{
  "input": "log_mel",
  "encoder_activation": "gelu",
  "encoder_layers": 6,
  "fusion_encoder_width": 256,
  "fusion_encoder_inner_norm": true,
  "optimizer": "normuon"
}
Rows from block 5 of the fusion encoder of a small audio-text matching model, named by matrix and row number. Rows with one number belong to one neuron. Each number is 500 + 25 x the weight over its row's rms, rounded and kept within 0 to 999. All counts start at 0. Numbers have three digits each.
Before each neuron's rows are labels from the 100 texts, of 14976, where the neuron reaches its highest value: "tokens" is the input token at the peak. Only what is clearly more common there than usual is listed. The data: struck, bounced, scraped and rolled objects made by modal synthesis.
# fc1: MLP up (fusion_encoder.blocks.5.mlp.fc1.weight, 768x256), inputs 0-85
# fc2: MLP down (fusion_encoder.blocks.5.mlp.fc2.weight, 256x768, transposed), outputs 0-85

tokens: "<end>"
fc1.413:447528527495546493510491530512538517502513455455486504496532493482518487490526487478485526529508429510455500489528484505506459475538471514541476491512501502546526444481525487525504488496530514499499507525540510515513511494497503479478527502508521505496539479
fc2.413:492548478480526503504565458505509474518514536548509456475489506493498488505481494503473518459540515458494528514453509509489477508533509523496541495482448537489512461555473481491537494515521512526522485508509512502524498497553493495532490526496499520519501519

tokens: "s"
fc1.136:477480507507538508541489504512521505515514475521530520532550506489484483480486482504487501517520485457486568522457487538523519526478534508475469510480476489479490495512478527534500521517505523536453428513517495433510528486427513511470513471490490511499476509
fc2.136:478488496469506490522563530522510536489512520527508507501540504549470507523504490507492470532524538487509518500523520504510526503503493449517514491529484508501495494465462492505437438508517523525507520507477551500509522506484486458468509482476515521505510499

tokens: "l"
fc1.686:483553501501538500457504523526500457530498502509526445495480499469495509521535493500538504507500513519519520485528512535489476512446486500528486460514448468536521458496499505507512484530475492556548521532475465519497502492503520505512497517464512491492531490
fc2.686:482503519503556514482479506534447497503466517503489494482492504459499543472474476517514509490499470487472506467545534524494493506484491503514520537472538505536543511457453519523507478518521488485494502494502519518495517503492518442469472497471485585523526451

tokens: "f"; "u"
fc1.279:530501488522587447488479500477561495500505497526449471483506502531474492502522508501515529463468509460496538534463489459467480485495510491513518467481455512485513484486485481514499495469506466471555496532487480499487565498552504455496499560507495471492465501
fc2.279:477531514487505513513509496506487486507485519529549491486477545489505534490517500497504504496502520495530529440472446529518447513554519519505483517481487489518498514487483523507527494509518498512505569462466476542490470420521455518478504460496498477496516493

tokens: "i"
fc1.352:485545487559534534472489540507481543514526506461508509457487493484509507573501515489484521497453482516538463479499523522502496506506538503522485524511540508534491476476513445516503468478479520523482520517523483495457528485525496488496512531478473474458520458
fc2.352:467481484479492481498498545460497495509464497527532511509482495461503504483518486506521503472508521495511480465488513468525490510506531509529482483479477472456502483531502520489484451521528516458481530504492462529480549522516491489479463534470549527510552494

tokens: " "
fc1.101:502482509517483445523498484505513484472503508495493476469490471469494492468496467529466465477529530518514508529474490430526548486509534505526479529458510536467476514469524540476552481482509539483522469490491533502483493513521511528497547497503482524496513525
fc2.101:465540474480492505505469506495449493561486509506488508545481490508531513504515539518501444479464526513528505472485471541538503513511493483555469484457493500484529464523502523477429462514495499515468494505487500500493527489503492486468510508486516544525530487

tokens: "o"
fc1.580:475513483486516494539503490482524490503479487523492506542495524461482485518524439532489512535440486494496513519535476489496521507514531532530551531504512469484447500482502462464495509504509543505496524511483536478532491477474459496478456478459518507499497499
fc2.580:497530501520524521501497519522534506527477492512482516501497496545495510525518493538518530526484493503478502470463496502488499534518532516501505491506526496521507510500548514533492497521511514501482500474455479516498507489503494533518518517534482469489526511

tokens: "g"; "l"
fc1.194:492519461539504540491548494444461421464507500484540477528493526491490451524476483431484532483493498499537480516499532520524540467533494512480491485533499487449499524477479500485493517515513484561480477505491486499511464518515492506503487477461503473488510539
fc2.194:485485477447511476538484547486531497554530501475481496476527488503492470512534515506494473522527521471509514496491475466475463521498457519486466504486475517539495500521506511506512489515474499474521464500505500493531472457457507528480539514523540509485507481

tokens: "g"
fc1.391:496530464504514551502486489513455490500558534511496530536517459520517499521476471498495495518519488507481508536464570505508511525488458513457474483502516475481490540533514522525521497481525483519478484516527474497487492458534495492464517460466499525473502494
fc2.391:488471526487499513512505463529494526511502508508490508522495489462531447527476520513502541495463540491483541480483423434525557500539452518493504534516485508477483481483487495467462477467513479500481493479532470475522528467480492529530465490497552509486534482

tokens: ","
fc1.48:495513500514492516477507521490506531530455481495525495494509495496534518547499529470522508534430475510484457496531452479513491506496514496519542498517454505462425537458491468488453492506500514492508512504483488457533520450462506491507506474488518534484495500
fc2.48:515526477472474507525481494521485519517491485472504530515471504501458481513490484486490531500469495522460473505517513500514518509546493519530535492476483483449497494456529525517550469458508525490489522548483455499495492527503473533538490529492561494484572511

tokens: "i"; "p"
fc1.2:487462472516507535518468456554521486471521444531494450452488526478487483513453465465502519495525456508490505490490489504500516499495512465498461476476515503483525458537493484537528495493503536540486543539533522492477469493526478543455520492520482478531519516
fc2.2:527487509519515491467504499508487467511470500507509427526524504529570502493554516511547535478443485508492520484521513492484471499486520505477533466510515498507492473473512482514516525473494514535499490469514485500516510460494482494515515480511480462497481503

tokens: "q"
fc1.660:510517476509524518537519493482446501459503515513510517426533522501528458497504519475524495511552455455563480485530482451434494482493462475565518498533552511483552507478485506493486478482486503449516456494511472472528543486505528490488478486511519486473536507
fc2.660:459478478507542514491490474488478482506509491477525471527447461502480485485531476459471502482501535527469461485440526506491532515500476516481467491483467525521511493504561554502524540499497518484535536481515520545472473484493506495492536509502476508519505484

tokens: "w"
fc1.384:430503537476494487516506504545500444511532540529489527527459481518502503457511499520489510491497506492481514468498486496464457496469483516527516528526505509503529470509487485479520505512501486526482474502494489508529513500490516478483475493511506472515529476
fc2.384:501526508506519494533510464494550532505516494541531495522541520514490491543505487427509508467492488514493483537521551501470490536506482515552515523546512510492538513499536522500504509513478481497483518518478483524512504473490506496510530489546499448518479445

tokens: "t"
fc1.362:479538488507500521551540520473507521529491442469501532515487491518493497497481502464503493541490501513508524530538496505546462514535467503483509508524514538496518519501540545504515503461491502490486487478507555509560530509508481519494508478430514522513466536
fc2.362:504503524513507475502528484513475523496526541514517479499522519468526482503515478493521513514512466481502475516480551513452484524472513481474511516476526504494525511514485493482510534540509516531463469473464475534530557470484487532522520499476512514476521483

tokens: ","
fc1.71:542501492548461547492499494487497496544477504519461476534535476523513522537473485485517530509463492490474479485537474490470484445501503501524498489531458526467471492506498507515411525527494493503516524504454530474545519517500523469506478486505528502520493467
fc2.71:494534496507468493474511480520513528472453495457506520460512514525507504503513494476476509493548507502494488468562514507562499516534541521510492506544536487494523455504517511524530464480514461487438535512518473470511478519466469479499531462485483461509541525

tokens: "q"
fc1.666:514516479482492526488559487512459504536477508453527541479528469544499518464519512508500513550499505515499465500483484472478529514553490529509506480478552472457519506471531474488506515513530448479515493504500523491531489478490517477473509447506481471527507530
fc2.666:459511483502510497480484438475486544462509535482513474524498490469535507497505553516482481544469505502458502550514504514495492479463505490497510532515485523571498480502485493519478515479475540436512519463482493487477498480515490487536543482547517492507499518

tokens: "p"
fc1.524:486506530498544569502530542498495464516554506535492494485469499522475530525481510464532539492501472499485476464543494527519478471475479484504479516494510508482527479499434558534539516507507526486470479475517513487500540476558501493499485495511496468538515489
fc2.524:448491497507511511467501528540504507527512458479511454483509519490531491522504503486532478530502498478495473515530486468474510518493520483513490565483525484473496509464522510484473553512477499526479503479482482500511524466438471457541505513494517535474482504

tokens: "o"
fc1.680:486507491497470511493493522542480500480475523526542516438486528490490444512530487504564531437428488510499494510516487498498505555562486503497513505501494509530497477498549529476486488462486462525531528526514532529479481511474455496527524568508513495490472486
fc2.680:502500495526472507481486502449470507534472513525514492499449470522491550516479529502482459498430478478513458544493491475512555482480488474485514515536464438526496503504497467470571463470478480499516536499553488491499490480520479473531506531519495508526505461

tokens: "p"
fc1.74:483478499512507526494560502530507468524541491529481486523474495525490530461486487517500508501482515479530488459524471528495470486474489504533508511504509510475551489526459520474501541513482483505492485499522494492510504475506492504480486466550544459538460490
fc2.74:482493485505480486490485514489527491506512519471483480523558513474538479492520537464473518460449499531525482490547489472435493472530509517520507510530492473529477539484554478493466568491468491515468513457471474495536558482496516456496516511493480497470506502

tokens: "<end>"
fc1.357:498507513526550493510478512528538497475513469506477487477504506506492512468504491489457516479520528492499494504473486509491464482505490512543530506455494496481530497484486522498480458452539527504501485517492479498494552495513519456485507527487520501484477517
fc2.357:499529521478476486494514477501478476518529532474580526493539503514523557480540551557512469496505517567575469544481526536523492570501510526510486478454477534483502501577480521495495472537487463492493492501466516531496535470501499507494493479478517477484491469

tokens: "f"
fc1.538:471445524509560511548467502479484518507462494488514513516448498531527478497507509518465454486499491484516495487517495510470488510463519468514493532503485526511492517440493508481514507485472503492488468498449506516486484517460496533489536511489482481493507474
fc2.538:532525506476457511527538482513490467514494485513476497496506505539491499500502512512521545481495491493466500439487513518534496534516543539544488459510475488479474462529474482474491475535503491496538495499508478506520485482502505496496505499504502516474508501

tokens: "u"
fc1.358:495525493495523497494487505466420496468526487476512461504530475521494544505468501483451453515514460498456477480499542536501514487459553497548520501503464513525544502514520452520494501522477525504535528483486471493530505460540507536491497521505477518467559525
fc2.358:505477431495494513519520474485518551481496448535481505474505493509470524521495485477530536485526490532512539471509475527492487475511458480457457513494498532490513511498477528490483500494510510490500512511489530481490493517494489526505521474457499463485513504

tokens: "b"
fc1.368:483472519518514538532466512485483469468522507501502485501479500476508463502457505444538488474491489499526525519462490502507488455511498506491472508496527483495516515525531530523491464475502525523482473471449486497512502473518496528545501500487514547499463531
fc2.368:519503534474504463487508469468500501487488486476516515485506502502505463464535518489459466503480528544478523533495477531512469496482488469486497482470471534520507507508529492516495526444513488511482474506504507505509487518499489478478504541474483545489519509

tokens: "o"
fc1.260:469467499473491513472470533506513515471488531525535501472484564487548479494506493507523508520475476483457498552499485509507523560525500552490516478450511514495457505470524467490463487452505473483497484510501509514482495463487444515546518505454496508496485468
fc2.260:500443435505497500491512485464510479498520484490532496539472525464462519523496508487465474469443455512467487482505498496541526488535501498502505525481467470520457492559459523460498506496475486559494478506507519535539459496492495504481512468484517504472513490

tokens: "w"; "p"
fc1.508:475517535506548536475561478509511509481548493525505503486464506513501480515488462488520518480471545495494501473502489520507523477482521504519522491506573501477566498526508491457514499508460528514460519502497479493483492511493484515470477516495507489543488492
fc2.508:505460493450510503498512526473484523517523494521475507517496469519518479538489482506470453455524504504556460492511540481480476489490508492530456521515480490456459489521483492479505500512524514497514497514483484515505481485509526562473480535528507522487542508

tokens: "o"
fc1.239:479498513495459508478453486503478500525502513522476489497497531460485469521459467538498498513465522490488502542496473534511530542539495501450489482460521506527506517525483489456459480495490429489492520512503510514489469516506475476550507516484495462518496479
fc2.239:503461476499497519449498441527491525458492498500570523534482509469497506541524525544517495506510492495472519493497485455516504500498507535499466533507470524457474512481511480478468521457474495526501577481524501489508518518541528525534513526489486475459479535

tokens: "g"; "l"; "w"
fc1.1:537513473524501523489552519467526482537527527506512476493528545529455529518508475474483485498509536510511512512485545529462525527442502475573513511510469496464491507486511505531510488455517489544438520515519475486506494517537517497477494518494444475514504498
fc2.1:504506537456550495513510504548525522493482512479517520476477488455496451506493478526479500509536491476507465506494481527547515499537475549536500494466511529501478525529524512459473491529451480465551483490493483474480505498535488479550468451468570527466523465

tokens: "w"; "g"
fc1.437:473481550473416467529506453533523500493566537486493564517506537496510494491511517505504494499501500516466501496498487491466486561502521516501471561485516535486504533484500460466467503511500488521466457503478518526525503513494468494495482481498522496506498488
fc2.437:494497499534526532500488513498495484525513478509472467553548457499513521504511491462483515457522471469458484526524522452513496459525500484527546473515513499507527461523518544469476531502502472501468525503493497489544495488494513500494499485507495497527466462

tokens: " "
fc1.317:514499504517509459493486474483476495519495469521466542514488448517480521480514438535494509507513514540528538523475523463541546508536465468466484499472522506445462499521519499504536510503496533450491478507487494515500501521508471513501513479515504539423509482
fc2.317:481463503508494494494504499498482477491472536466506467524541466457509515523507484497493469498528511491465459501511530548471512503479504471521519514513514494500472519448477504436484483464488539505509522541501509479515512484512479502523505511498455515509543466

tokens: "w"; "g"
fc1.287:504506512533442514477543491492519510569522498513480482482475485487455491514543519474498471463477501486549490476466496475470525512511482472490519537542507516494491497520521487498511534548473507492510499518462486520518469495483486510563536522514514478459435527
fc2.287:523496475474511495478463483495528504480525549488463512573483521486490513499456498466485521519521497479488453489517504501471537477483483525564462491496491494487475506506505421483543467497495495557461468510480506544456497525497533495463501541492483486543549472

tokens: " "
fc1.288:510494538471492468497506434459485503482508527529511527526464479494529470481531518528490493467536489530482487482499542492483503487488519484499484517486523487517559520493541458473551502493517510513527557430471499531495503504497502524517523523517472496549480486
fc2.288:475497445515470503552482550521498524495514495500501494521523503458508497483547522480476477493496546503484506459495519493468457505537483489458517543489481539451484497465469498520468490474489443513460457502507510471490469457476455515533504527500493542500494492

tokens: "w"; "g"
fc1.402:466518484475481512524519475503486481515494453497444504500469472528507468507503491489491590513484506503536538523457533471484504498511514505490490508504509511489515556510477469512526462513493452512534463449503486505517481494509449494430524489501499462503541489
fc2.402:476521513528492492551499490442492512486471497573544505502495511509533429460531484425527494456492536550534499510472511487444481475506505482516454490495540501452476542477509478509498476495544490533509544509505478557493503444510522523509487538517519484510481507

tokens: "t"
fc1.313:520528482537523524486504516513532455525506502518480452478493477485522526534557488508515494499492519529512485501527505502473482476496501523492544463494466467500478486500477495470496541516491513529518480476480494526470513483511542489570546516494548494454521456
fc2.313:488513500481556497480483476539473517492532508507522516447477479489490483536442498468506480515521448510522503486486496505522519486550521493529489480512514497493525448505488529481512458487464500485475509497526507452503501481468547503481453503500471535510490497

tokens: "s"; "l"
fc1.51:469464470502527434538499500506511480452465481524525534505489468535501449470490451537522534506510528492470495534487459473513497519514500516466514493474512546490456490510516530467516503491547501476508493505492514496515503515474543495505482481546497484479506481
fc2.51:484488510493516482471533463528519481501539504474502515516501480502530506505538490484503500529497471500516514511570513471513509503484502512528473530505497514499490517507495523539488485493520490449505564554491480491519501521452469557549507497518484508495480474

tokens: "b"
fc1.629:488525493510482512501503487538522465549503498536465515493497509527513518465457475526536509504521538500497505475526460519466452514477488501536520523476458494511514505497478538519497524506507488493489523525459492548538502517483491505503464511490488514458509507
fc2.629:491457537474482479523492483504505487506442533490514473527552484496559477492544504539496494528478474482524491478469514501503509481466496508544517492491535521468510513489504538499459540504495518528509483482499479494524529488514488475509503517517455491503485528

tokens: "p"
fc1.411:469473492478509472503494489524515480512501500487482519502507484546499522469504486525488509488517533472523474496501462488507474509479469535488472526513450540471527504508495525480528500493497495504495465508478499498491508477506488532507494504550483448467490506
fc2.411:520509510517496510482521501514498489499505528501506522497549518467498480490493485452484467482493501479479506555521529511462548506506529497502544491507569494505521494507523520512496512445502499504501482523502519535495485490489481501527495501507541486560475499

tokens: "i"
fc1.421:528517508537487491471466497513509519525456443461413485494520511508510500509493509522491484502521492480504471492527487467522519496457514503494519514499583515483444530463478474544487502507482480521445493492514483455524564506485530524503488485522480464489528482
fc2.421:477484491499462509495517557511455487526522509509473492461482520479513532512543497486481495501514462524488498512509516504492495531474481507527505483534471474493507445542552472445479488490525495461498485498461498483503522567472537511476486494479479528508507514

tokens: "o"
fc1.674:511503491480500505456477515507510505492486494526505507534533530461495503514498463535526482486463481481440486516492488517516529521490490510517478514520483493505505483492546515467482527527491517506540507567482496520486487499491499557517556507459526525494497451
fc2.674:528484482497452516511534514489520513480524466458449478503493518536487526519504499502554521549496490523480487517469532496520491473509503533515532513514492514481492492460487514490512459460505458488522548523479524490510483499497487414500519494488479491551516509

tokens: "o"
fc1.184:477491540461488544525456506494506484474512532559507491510511543428504445498503481477501554511495493533509516508529464495502511532543491487496516513452461512527489536468487520458437539496505450506530512494493518507485496480490474513513466509506509521530488463
fc2.184:502496504489452483500485480478434545501485473489479525476479450513517551520509536507528434519504490477457541509509479456525529515445516478483530496511424482515494539555485484516505482491519506483538487484493529484500488507552510516511525512473444530519529462

tokens: "l"
fc1.41:543449530541496477477528488500485531535449455475534509499516511475474503437518538516505512519477490444532473494523490536522470506513515523458490479508473448475465506501461451473529528508461489453480507490485510514500500463478509503536481459564525449520499497
fc2.41:482540523486450541488496462486508470515509501483475481487519528474521521485490513539462493520480452542500498463501501451481432511517487471518507522499513488510514525537491515550506489505515559531474526498482453457449447510473517482470494505492515489520494482

tokens: " "
fc1.284:529440503467474471484496495526469510527512511504494528505442499506494510454538519449486470463555482526506473475486508461548495490486490472522505483458505492475518520453494506464537479461507490506532463448478511487494505497508478489489515507527508531510496468
fc2.284:483501535525475498482463518493514481491489471486494486497511499496543500453523461513492490549504512469490527481515525504445469508499502504495505504543506516535513475512525470500500486517492506477500552490539522546484479479460505474514494481488499493495521509

tokens: "s"
fc1.540:479506488493501472522496491541507490499495498512493535529528477520484513510481505494451463495474506433490551498479451540524507492494493520504526508486502467523533471504531524521480481520499502528492503548503511473473460500469515484474489500512448488513489475
fc2.540:524508513502495448470577556514522525509489519534486533502511474521536467498499530494521537490528499511525499458523561466523489499479498516496474536448488494450496518478490534563473463507538526477441491479488492493522535503489523485488514476501511482488496524

tokens: "l"
fc1.371:500490534535460537447503448548487506537458494556516514489491496505534503455493429552511504516501467516484480500495516547519511529485528528480528514518485496473475456482475473471510491494534520510495507543484474493532501475502507491525486470498472501474510487
fc2.371:517504464474526528487519494526527476502532491486483491485481492475535515560510540524493491538459531487508525510561533414498515510512475512505530469541508465498512514511495493490535554500486512487485509499511499516479457490505550497490496467462497505473526459

tokens: "g"
fc1.609:535538516525532516495539488507490518503521512477471469450505477503489517575474533489492534478504507478458519490499510504520496505517522497445508521479535502524508494471537512503500481487523449535494479496555483487471521487542530472463483524452462505534454494
fc2.609:504529503540487456473499476459548498490465491503506501500513526516500486483543491475518500511447554471534515534492495477500492473534517462496469465512451462521473527475511515507489522521494494480482507495489494507525538531493490504531543507535493481523508534

tokens: "p"
fc1.386:510495484486514508499506479520556479512547523542479508485477518542479470519506502478507495488493523484492525469517479505466452523501463531503517531528591529508549496518509479514504523501495501520501463467515528509528510533502532503483501484530502419532464520
fc2.386:474524469506504505452482450509499491520522542487463533505449495497530532503522511503455487484502485471490482521497483479515504457500503467473480476497490497487487530492518479515476517489487479480500511505501512476490528428495487481445486496516526558488533470

tokens: "b"; "g"
fc1.114:494465520450416464534552483520513506481503444477515549499505476529513512482503537506496507526474524520469510475506436491491491513457499488510494527504549514485502492511496497470515513515523495479470477502489508516481514512461477544489533478531494511500484472
fc2.114:510496520536528506507510497497500505535493520515453459516566500504478455486509477477490534451519460480466484531512513478495498470532522493505510482491484500494527507522497514509477483500462516481496504460494496518560500459546536498492517450431483500498483460

tokens: "b"
fc1.474:500464502495477465520488516497521497495542487495515522494495517474508497494457438502455535483509495493491529516506526523483447490495461494504503453521470501472475484532539496522488489510497503506510472520508478566511499498544528550525510539515490505448478501
fc2.474:530507511514536507500497468488474490457510488520493499495484462511479518516531518487533522475529495540492501493504492509515486504461501491464482487515540545471528473450519466545469505482542516502500508470490559518495525546523556486486514529501503467543494492

tokens: " "
fc1.765:428517472530497490482468476462494503527509471484510460494496457463511494557500511449515519502530474522493504478521477461519491491494492529506506547459505487520515506501502531477519521511477517514550504451475495514492464485495511510550512539499526540472518457
fc2.765:488478575524492506512532491552471540489519527506491543490475509525472501470491511508496515526539494483519511475541502476477499512503497502472525465499484474538557507499473456523451492492524515449480554516516487481484534469561478521506501467546465469475460476

tokens: "s"
fc1.624:493491504511510448498532477476532497454488537511494461507528497463444553496478503507542487496513555484495501499496514566498527502540480455531557488544505475473502531524476533478471491524469505499473496530495522512486475543493525450493492508465493477523480480
fc2.624:516508468482495468474502528494473486510562483472475488489493470505508472517492538488475457572513465459507466493515498524531496501456511584536488508490486563515441540485558512514480475496505507462500506499451532513492479488504479468518533491499510479490516518

tokens: "i"
fc1.534:522536498540465513459483482491492528503507498458481522488458491526519492526501497521520501481502451495520449472485498526519494503520552493501514513456538491515508516477493493502474468468460480477497495491513519470484495538455516492537506517489451482517495431
fc2.534:546496500488511500466547540471550544522515478504523543507487490480492510509471461497470488498492493436552500489526519483523479466517489491503485534511470488459471499480499518529506476527501504521513564497504478539533508477518472478494529501529479466479534503

tokens: "b"
fc1.646:461480493462467529529516504525489491516509523532486502488536486529471519423466462516563494534495503519471498485508492493497463523439470525524522504509505527493508461537484524468487500564467482482535529502519463555506511503501503534498503517517488498458524535
fc2.646:501496567536509482478512477474502480476490489513513480516559499486532537474493534506522489513547507511469475517499549525451489439464535498523470520524517502446526517489526512496494517511516522518465492494473520509492490500535507523514500496491490510479467482

tokens: "g"
fc1.445:515530537537506528505509486447496484489529517551505404460481465551467473532494546470513530508506495507503504525481505491486477491495469478500473543485494537490502512500506503522525456489503463551462505526534514516515447500471532472479506502524496489537463484
fc2.445:480520511485480498467524476485510514480557485511492549532532500501536498496511474505512515463508522469482504494523492460502509497490539499514478504532544480533499494513518481512434542520575511497524461490486496496485551543486467499520491540438492485517485510

tokens: "g"
fc1.40:479486471507470498532512540516487480536532492461467529513523536515460487502463490475516521476484508467515497497462515508529518488563486512538497466526526501523470535505513547501513450462494501546485487512517505486534505549510489494453515448485523455507543482
fc2.40:505529483508497482476534520445495477520475522497482547453446473494503449531503514498469505478559501517528531499527520515507503524551517468500494515457474490533523474556504469471490506509489472472511451508480469544500457469542482504489504510505486520516484540

tokens: "t"; "<end>"
fc1.658:469485490512469475459512496510519486518519496496469484502489472511497498469513501511497481504496449516489465468472524507496570504493488527504484510478505534462511544490519499476526506502500513484436539502486477492491548489469447518515476509483505481428508506
fc2.658:541528484496523486520465522528495488518505507524501496493529548461495520556540468547466503533504541524535556556513503505509505526505503465462475481528487507503497491535489496502497478495511529471472461501498501469544470479477480508507520486525529506498465505

tokens: "t"; "l"
fc1.127:520489500493513466516496528520549467496508508511518424504488500496505483500490496510486522482482499494489497478515488498454488507469461499522499514455483537492473479523485498506524505522506507535547497494531504531488484504529515517526497512511459508481480505
fc2.127:525530546493501485531468481511483447472483531542459512498512532535515476463466473458540510455534497495475543510509499501486470525487541466454501508455511543525482549466502488544499500494522535494472473537484475492513509492499514528490516491503475486528501494

tokens: "w"; "p"
fc1.551:481471520524519508491544462518513462481570489523453485497453505518496489516496516528519491461511517476521502458525431503496514486464506514531509531525555514473578537520482491486509532500462463504482463513515500460499509485528506491444489515535531481553466499
fc2.551:493495483447509489509489496480507553514506526480507496542535459496529477519507483481469518481499475484513496525542510463432497475518516479540452528513501467480498485475486528503498510499503491507493514467475491495494477485482536459516475489509503516466526484

tokens: "u"
fc1.605:507503472524514498541484525531499491486529489500433492519502476489456513527437509487498540506516534518464495456460515477482474491468505477517517536495498503519504512487479522515532523488486541496482495504468443437509506503463513497480518506514500442497522485
fc2.605:492469483491469525507481469503471529525454524527484495497493538529510483477479507491479515476509504495520521454549478443485527475562504493475504446484515555483481522504478493486544469497490504516525507517525480483531491489523499515521521484493514449512476522

tokens: "p"; "l"; "b"
fc1.200:493505498509499504507498483529549478488504522518480532514526524502510494498473458462491534507497549514540501454486511516492501513490495498553493468485557503494520513476480502519516478445539488552478479481469510469513509539483469505468534479470490446529488467
fc2.200:472547493509478504467521514451475521485536479478475533481512459494530510466512484524530492466555495473457501525486505500518523484530493459491499545477498521499482506561536497537471538514484464456515502524511448516502518517529490491500506496515497507522466524

tokens: "t"
fc1.64:482504503436479493510487530495488497476512479503512523470487500511480512523478518507526507524514494484482488495469495483517497487512503500525478489467452501506512557505459504452447495482484467483503519475452512499475480486499467479517491545531554486474449550
fc2.64:566519495497493527485490470529498496498470491468497489509530516481511555499500503504500476499521477478512534526502444538499546478533524537515484496532531510536505433511490530477548480459525479518499502512523533448487484486487487548490518510479522552485460481

tokens: "b"; "m"
fc1.164:482475493514511531494506516464533543506534477502534488497495508491491508458474467489463520477516487510522510473508507501478512462496497462502515473565513475479516458508501473535523503478491514488500475525485492490521502494543472527516479539469467480481468511
fc2.164:505494522483469486489478502511467465460472511514496487473492537468478487485496514481528467478487504520494506466531534513463458491494499480488484523512534479575475504451505490545464504496541490480534512451513546487490513505525493489510468512521487507544525506

tokens: "b"
fc1.245:506500513495482525511493482519497479505459519515523477490511523549496505541461498455518499492481503526494536518520468494498509480485516473495501526462485507507504511506504514488535474530519493523452472531457493514494488514483468527491504509501496497501513482
fc2.245:454473528485501475481499515502486520527502541531446530501556507533486468495505538476520487507482512524504478517488542510497565516489509546516487531531547536484551492488555546519446476489466477520499483538506497468523551484526517470494501504504471507506478521

tokens: "p"
fc1.663:482470508493526498503492475554519483480510440484482469481502493475474492507504516511540548499539469513501515489504480487520503490496500490493455517508505522481507515508472518492517537515536488489481450525505497528471565468510498534509526485516519475519512470
fc2.663:482489500475488533476495442541492501521499549508502516497501556523562438516490509448457505518525461522514527502511507524479475483439521470449494493503495494516518513493533464477499511496507475513449513443496469483486488487502493474495517490489538490450535510